From a checkpoint of a small class-conditioned image flow-matching model: arch dit.
Rows from block 4 of a small class-conditioned image flow-matching model, named by matrix and row number. Rows with one number within an expert belong to one neuron, the router's apart. Each number is 128 + 24 x the weight over its row's rms, rounded and kept within 0 to 255. All counts start at 0.
After each expert's rows are labels from the 100 images, of 14848 (inputs lightly noised), where the router gives the expert most weight on average: "responds to" is what is common among them. Only what is clearly more common there than usual is listed. The data: gratings and oriented noise at many angles and scales.
# router: router (model.blocks.4.mlp.router.weight, 32x160), inputs 80-119
# up: expert up (model.blocks.4.mlp.up, 32x160x160), inputs 80-119
# down: expert down (model.blocks.4.mlp.down, 32x160x160, transposed), outputs 80-119

# expert 23
router.23 [ 79 137 160 114 145 140  59 129 131 109 116 132 137 127 130 106 124 126 128 142 192 146 148 128 128 165 135 101 152  83  96 171 121 116 117 156 168 117 112 120]
up.0 [127 101 114 135 150 129 128 107 126 166 103 151 126 134 136 142  89 133  99  79 161 111 140 158 114 125  93 197 137 147 144 150 160 115 111 144 124 106 136 132]
down.0 [124 171 160 130 116 130 108  83 147 115 154  90 125 139 150 124 159 119  92 110 137 147 124 125 149 112 143 150 106 117 128 130 105 119 158 115 173 137 153 129]
up.1 [ 75 167  90 172 119 143  99 148 122 146 140 106 170 163 113 128 158 138 131 127 118 149 122 164 141 146  97 158 125 123 113 122 106 115 101 156 134 163 132 189]
down.1 [146 120 103 101 144 135 114 175 110 165 131 105 116 137 174 106 138 116 134  48 127  75 118 158 132 132 164  94 140 137 118 106 144 122 118 124 113 144 118 176]
up.2 [161 116 120 136 130 113 101 116 164 124 103 116 111 107 137 119 116 181  72 142  97 145 123 131 139  80 111 135  59 141 128  56 132 163 115 136 101 130 148 114]
down.2 [145 124 128 120 126 129 121 110 115 112 122 121 133 120 142 108 124 122 115 110  71 143 130 102 114 124 117 130 198 123 131 106 136 147 120 143 182 149 125 127]
up.3 [113 120 168 122 124 114 137 148 124  98 124 120 168 119  97 125 155 151 100 160 105 127 123 148 143 141 120  89 156 139 143 154 126 215 144 105  95 167 142 115]
down.3 [111 142 178 107 133 138 169 114  99  92 168 138 118 129 146 112 106 116 122 117 102  89 133 117 111 114 122 134 111 118 113 130 125 163  85 126 147 104 130 118]
responds to: noisy; coloured; very fine; square grating

# expert 17
router.17 [116 116 131 138 139 123 129 165  97  87 136 117  97 147 118  82  98 109 182 134 154 123  94 126 114 142 110 134 126 106 169  97 160 123 120 107 110 117 107 129]
up.0 [134 154 149 144 111 132 127 104 142 132 138 130 135 115 121 134 105 113 143 113 105 135 138 113 171 118  70 103 140 113  98 140 105 118 141  92 102 168 146 115]
down.0 [144 149 145 107 149 126 138 128 129 107  91 160 121 163 134 145 121 137 103 131 125 128 112 122 142 158 128 143 109 161 160 162 139 120 149  80 158 120 124 140]
up.1 [131 107 168 126 122 115 112 106  82 164 157 127 165  98 129 138 180 126 141 163 101 134 162 135  96 153 119 128 135 130 103 148 109 125  93 120 109 123  60 161]
down.1 [140 114 157  94 126 100 119  81 123 113 107  75 121 144 125 141 118  69 156 115 132 130 125 114 114 113 125 135 138 133 143 122  85 103 103 122 160 145  80 144]
up.2 [128 112 124 127 131 139 134 118 119 121 138  86 128 106 124 135 123 157 132 123 134 113 173 140 108 111 131 119 117 143 101 119 150  96 117 134 132 111  91 131]
down.2 [113 170 182 138 114 136 122 122 153  99 148 113 122 117 136 101 100 142 148 115 121 119 113 131  95 157 176 138 102 131  88 117  89 131 132 163 155 148 113 155]
up.3 [158 132  98 131 117 126 146 132 184 109 142 126 143 126 137 102 101 145 149  74 143 146 128 101  97 102 170 174 113 112 111 107  85  97 135 139 137 104 146 132]
down.3 [126 161 117 171 105 137  80 121 162 145 145 150 161 116 149 103 137 177  87 112 120 113 115 126 111 139 139 102 104 123  79 123  93 151 130 141 147  73 140 120]
responds to: coloured; very fine; stripes at 90 degrees

# expert 11
router.11 [160  99 123 101 115 128 120 136 135 133 135 169 134 172 114 147 105  72 121 101 135 115 110 202 125 178 143 141 153 162 123 130 143 143 144  83 118 119 101 158]
up.0 [ 76 113 183 137 132 153 123 122 138 161 139  93 125 144 136 123 121 167 153  87 128 154 132 126 102 143 138 158 130 145 139 118 116 148 157 130 139 141 146 136]
down.0 [117 128 176 101 110 149 156 125 101 145 103  99  87 141 150 122 123 138 139 128 118 117 160 197  82 102 121 135 106 100 105 121 124  98 127 116 115 135 119 123]
up.1 [191 146  90 137 124 141 121 127  73 144 115 126 122 154 153 137 162 157  80 154 152 136 122 118 127  79 106 107 148 170  73  85 153 129 143 143 144 130 159 121]
down.1 [149 145  83 156 128 166 116 137 103 124 124 121 127 133 147 166 104 111  86 140 117 139 133  85 126 131 138  97 116 141 126 137 100 138 138 137 140 130 134 154]
up.2 [ 93 117 153 135 115 125 141 144 160 132 155 121 165 125 144 114 154 121 109 109 121  91 121 113 135 138 129 137 112 109 158  94  57 169 165 129 170  96 121 117]
down.2 [112 139 167 107 148 123 126 125 128 124 100  86 130 153 154  70 143 173 160  91 129 121 119 134 117 120 134 114  61  99 145 112 143 114 152 156 124 136 147 130]
up.3 [128 100 109 124 121 115 142 124 145 120  96 140 126  99 155 134 128 132 112 138 138 133 105 135 157 135 118 111 120 117 151 157  97 122 136 100 125 130 151 123]
down.3 [126 154 112 112 120 112 116 119 162 146 172 142 146 126 101 128 140 108  99 133 152 104 140 135 126 126 132 123 152 140 125 151 115 120 138 156 143  91 151 140]
responds to: very fine; stripes at 0 degrees; dashes

# expert 29
router.29 [160 106 111 193 118 115 143 121 152 126 106 172 121 116 113 102 128 131  83 131 118 139 120 113 147  95 134 129 118 107 151  98 121 135 125 137 123 150 121 109]
up.0 [125 105 132 158 197 111 140 167 173 116 168 110 129  74 162 126 107 137 111 115 146 139  88 133 135 171 136 105 130 148 142 119 167 135 131 149 155 137  95 142]
down.0 [100 143 139 146 197 107 107  93 152 155  94 150 130 112 150  71 146 168 144 138 115 113 126 134 171 124 122 137 190 140 141 122 108 138 128 158 155 113 109 135]
up.1 [112 130 153  79 147 130 132 120 122 151 135 102 101 104 117 171  92 128 170 171 120 111 107 119 107  96 147 155 174  99 155 134 147 107 117 119 148 143 109 132]
down.1 [ 90 146 120 139 153 153 118 144 137 139 146 101 121 108 115 125 142 146 128 130 166 119 130 112 178 150 120 142 125 125 144 103 186 126 129 119 164 107 107 103]
up.2 [138 130  97 143 151 128  70 111 152 110 137 122 142 137 136 150 125  99 112 128 109 122 111 125 119 113 141 117 193 116 118 115 109 112 142 140 149 110 183  97]
down.2 [134 132 122 177 160 145 167 118 167 132 173 170 120 149 124 129 181 140 158 137 128  96 104 151 125 110 128 118 197 139  94 152 165 157 131 106 145 119 117 132]
up.3 [182  74 105 109 122  86 121 150  89 100 144 131 148 103 126 149 139 115 117 120 151 136 139 139 136 162 133 117 137 122 112 134 149 174 128  96  97 107 137 139]
down.3 [162  90 112 144 157 109  96  90 102 103 136 151 116  71 130 128 177 141 107 115 111 126 125 111 133 126 125 128 100 126 151 164 106 151 119 151 135 146 163 128]
responds to: windowed patch; coloured

# expert 6
router.6 [161  89 144 168 140 129 151 128 134 128 111 126 112 157 140 115 143 125 118 110 118 143 128 187 156 137 128 119 125 177  52 117 136 130 146 135 114 157 147 168]
up.0 [148 198 113 138 143 123 100 131 117 125 177 112 126 105 144  95  77 131 135 125 115 101 104  76 101 133 160 117 101 102 102 120 122 139 121  98 169 126 182 120]
down.0 [174  94  72 113 134 129 156 120 147  95  90  87 149 151 101  77 135  84 145 147 120 188 160 107 105 161 101 137 109 139 154 125 115 134 132 111 120 188 155 129]
up.1 [121 114 164 106 123 103 131 138 131 153 117 114 151 112 159 134 146 101 134 151 141 104 143 101 106 147 122 108 127  80 127 133 126 142 109 115  92 116 121 108]
down.1 [149 125  73 133 101  95 118 153 152 117 122 140 112 180 111 165 138 115 129  92 122 118 120 112 123 143 112 134 151 145 154 107 134 126 168 156 138 153 111 102]
up.2 [ 92 135 126 124 111 138 112 146  65 104 121 125 189 157 120 135 150 117 125 138 133 121 173 117 160 129 104 133 128 116 137 120  86 156 146 122 101 122 116 186]
down.2 [122 120 121 148 134 130 122 133 138 105 118 145 168 120 103 169 135 138 118  96 150  94 159 100 101 122 157 104  74 125 115 145 144 149 196 143 140 118 144 130]
up.3 [126  84 155 146 145 133  78 155 102 154 115 151 130 123 171 124 130 109  72 129 135 124 116 132 158 193 160  94 153 104 130 140 113 159 114 136 143 138  67 113]
down.3 [106 176  67 139 130 121 128 133 125 118 133 149 103 143  92 140  98 171  88 107 139 166 174 169 128 100 133  86 144 112 167 101 125 140 111 132  94 108 108 179]
responds to: very fine; stripes at 30 degrees; stripes at 15 degrees

# expert 22
router.22 [110 123 139 144 132 164 131 128 158 124 150 130 134 112 120 101 148 184 114 135  98 119 180 159 124  86 133 137 141 129  80 127 115 123 118 116 106 151 121  97]
up.0 [139 100 129 123 115 135  86 127 115 140 136 132 175 124 117 159 114 126  98 132 115 152 139 133 172 168 130 143 101 130 153 125 160 142 136 114 160 139  81 157]
down.0 [ 81 134 110 154 145 122  91  89 132 114 134 112 100 118 136 146  92 139  90 127 146 131 124 119 153 139 121 140  94 113  82 103 177 125 158 199 126 141 132 148]
up.1 [113 132 139 125 109 108 173 112 120 142  62 110 127  98 140 126  81 122 168 128 146 124 109 114 134 117 117 163 104 131 140 160  89 112 119 184  82 147 150 131]
down.1 [116 129 115 155 129  99 107 115 197 131 132 205 137 172 130 168 173  86 110 145 115 126  92 157 116 136 105 100 146 146 147 158 148 162 123 117 135 109  87 125]
up.2 [139 133 105 150 111  98 151 100 152 156 105 128 111  99 160 136 129 129 131 104 129 130 123 108 113 106 117 129 138 148 117 100  93 150 162 155 153 148 147 137]
down.2 [109 138 145 110 113 208 137 177 132 131  87  93 104 174 140 123 133 110 123 118 123 134  99 112 115 126 112 158 101 140 102 105 110  92 133 137  90 142 112  91]
up.3 [ 96 109  97 131 152 112  88 110  87 138 113 149 151 131 107  96 137 109 152  98 112 117 140 146 140 219 115 129 117 125  99 147 140 152 113 155  81 139 128  96]
down.3 [127 129 115 142 136 112 144 132 102 155 141  58  95 127 128 125 124 112 105 110 180 109  99 166 163  88 104 107 153 129 147 108 137 116  97 139 130 130 127 136]
responds to: coloured; very coarse; dashes

# expert 16
router.16 [107 185 125 135 135 118 142 172  83  84 113  84 131 102 124 148 102  95 119 140 107 140  79 131 117 139 130 127 165 101 155 143 117 120 114  99 140 101 108 117]
up.0 [ 78 129 106 153 128 135 157 112 103 144 124  77 135 144 104 108 114 151 153 145 141 139 103 125 130 132 109  83 124 129 127 160 136 128 115 131 112 131  94 132]
down.0 [166  99 111  92 131 123 165 103 179 137 201 104 124 119 118 121  83 109 115 125 136 144 151 127 126 159 117 133 151 114 130 156 163 145 131 109 121 139 125 126]
up.1 [168 119 106 126 113 134 113 135  78  86 148 103 139 134 195 125 193  97 135  89 152 115 117 169 107 143  91 105 148 106 162 104 124 164 164  86  96  93 122 147]
down.1 [112 142 137  94 143 125 131 148 130  93 119 116 162 135 176  98 129 128 146 147 129 141 171  96 113 160 154 193 110 105 110 158 135  97 118 140 141 162 135 137]
up.2 [167 142 189 127 127 126 149 134 119 133 185 122  89 118 120 120 158  93 142 120 168 113 151  88 146 117 118 154 152 116 166  99 151 111 136  91 112 100 160 158]
down.2 [156 105 114 135  83 124 125 137 156  99 112 154 103 152 112 151 164 200 146 109 107 120 154 138 133 162 113 106 116 142  94 165 108 118 138 178 161 148 170 138]
up.3 [123 141  75 132 128 129 138 130  69 152 162  92 148  82 113 162 142 121 173 120 141 123 126 127 118 136 122 111 149 133 161 111 153 164 125 126 112 129  66 121]
down.3 [167  58 130 148 124 128 150  92 172 116 129  74  79 113 121 196 121 155 126 120 150 131 113 120 133 163 126 121  96 111  78 114 142 142 133 111 119 121  41 161]
responds to: coloured; square grating; scale: fine; stripes at 90 degrees

# expert 18
router.18 [150 127  90 146  94 129 130  95 146 126 104 133  93 186 124 137 155 120  97 145 130 119 150 106 110 104 107 139 159 122  79  94 101 155 136 181 103 138 139 107]
up.0 [126 100 113 135 123 147 126 108 136 141 106  98 139 112 151 127  91 166 117 101 111 108 145 143 142 110 107 136 138 120 116 147 139 197  96 130 160 157 118 151]
down.0 [134 121 148 145 159 140  88 132 146 139 132 151 134 124 140 109  86  99  93 143 108 148 145 139 118  91 139 143 129 174 149  85 109 158 128 137 147 148 129 140]
up.1 [129 113 117 141 123 128 167 132 115 112 129 120 102 144 107 153 106 113 102 106 146 100 123 135 129 130 119 114 125 124 132 127 134 123 118 103  88 115  61 136]
down.1 [131 166 129 149 128 123 130 129 178 180 142 123 165 130 135 149 115  96  98  98 137 106 116 155 143 139 117 114 130 132 167 103 136  84 113 118 128 132 129 112]
up.2 [ 84 125 130 130 138 158 110 113 108 136 153 132 135 109 122 123 164 155 137  97 128 121 128 137  97 102 122 131  87 131 103 123 114 113 111 110 118 122 130 174]
down.2 [180 163 125 139 171 160 113 109 111 103 120 112 140 129 138 113 120 126 134 141 110 135  74  73  97 147 121  99  96 151 146 139 132 143 149 146 124 159 111 153]
up.3 [171  94 126 118 115 126 148 137 157 139 137 133 160 129 108 137 101 129  98 149 147 128 150 172  95 112 151 112 177 137 113 145 136 136 153 128 140 127 137  90]
down.3 [142 143 141 174 128 139 111 142 180 151 115  78 123 119 143 176 114 142 129 108 127 112  99 107 155 160 119 108 134 123 140 141 158  70 120 186 102 108 118 121]
responds to: sawtooth grating; very fine; stripes at 75 degrees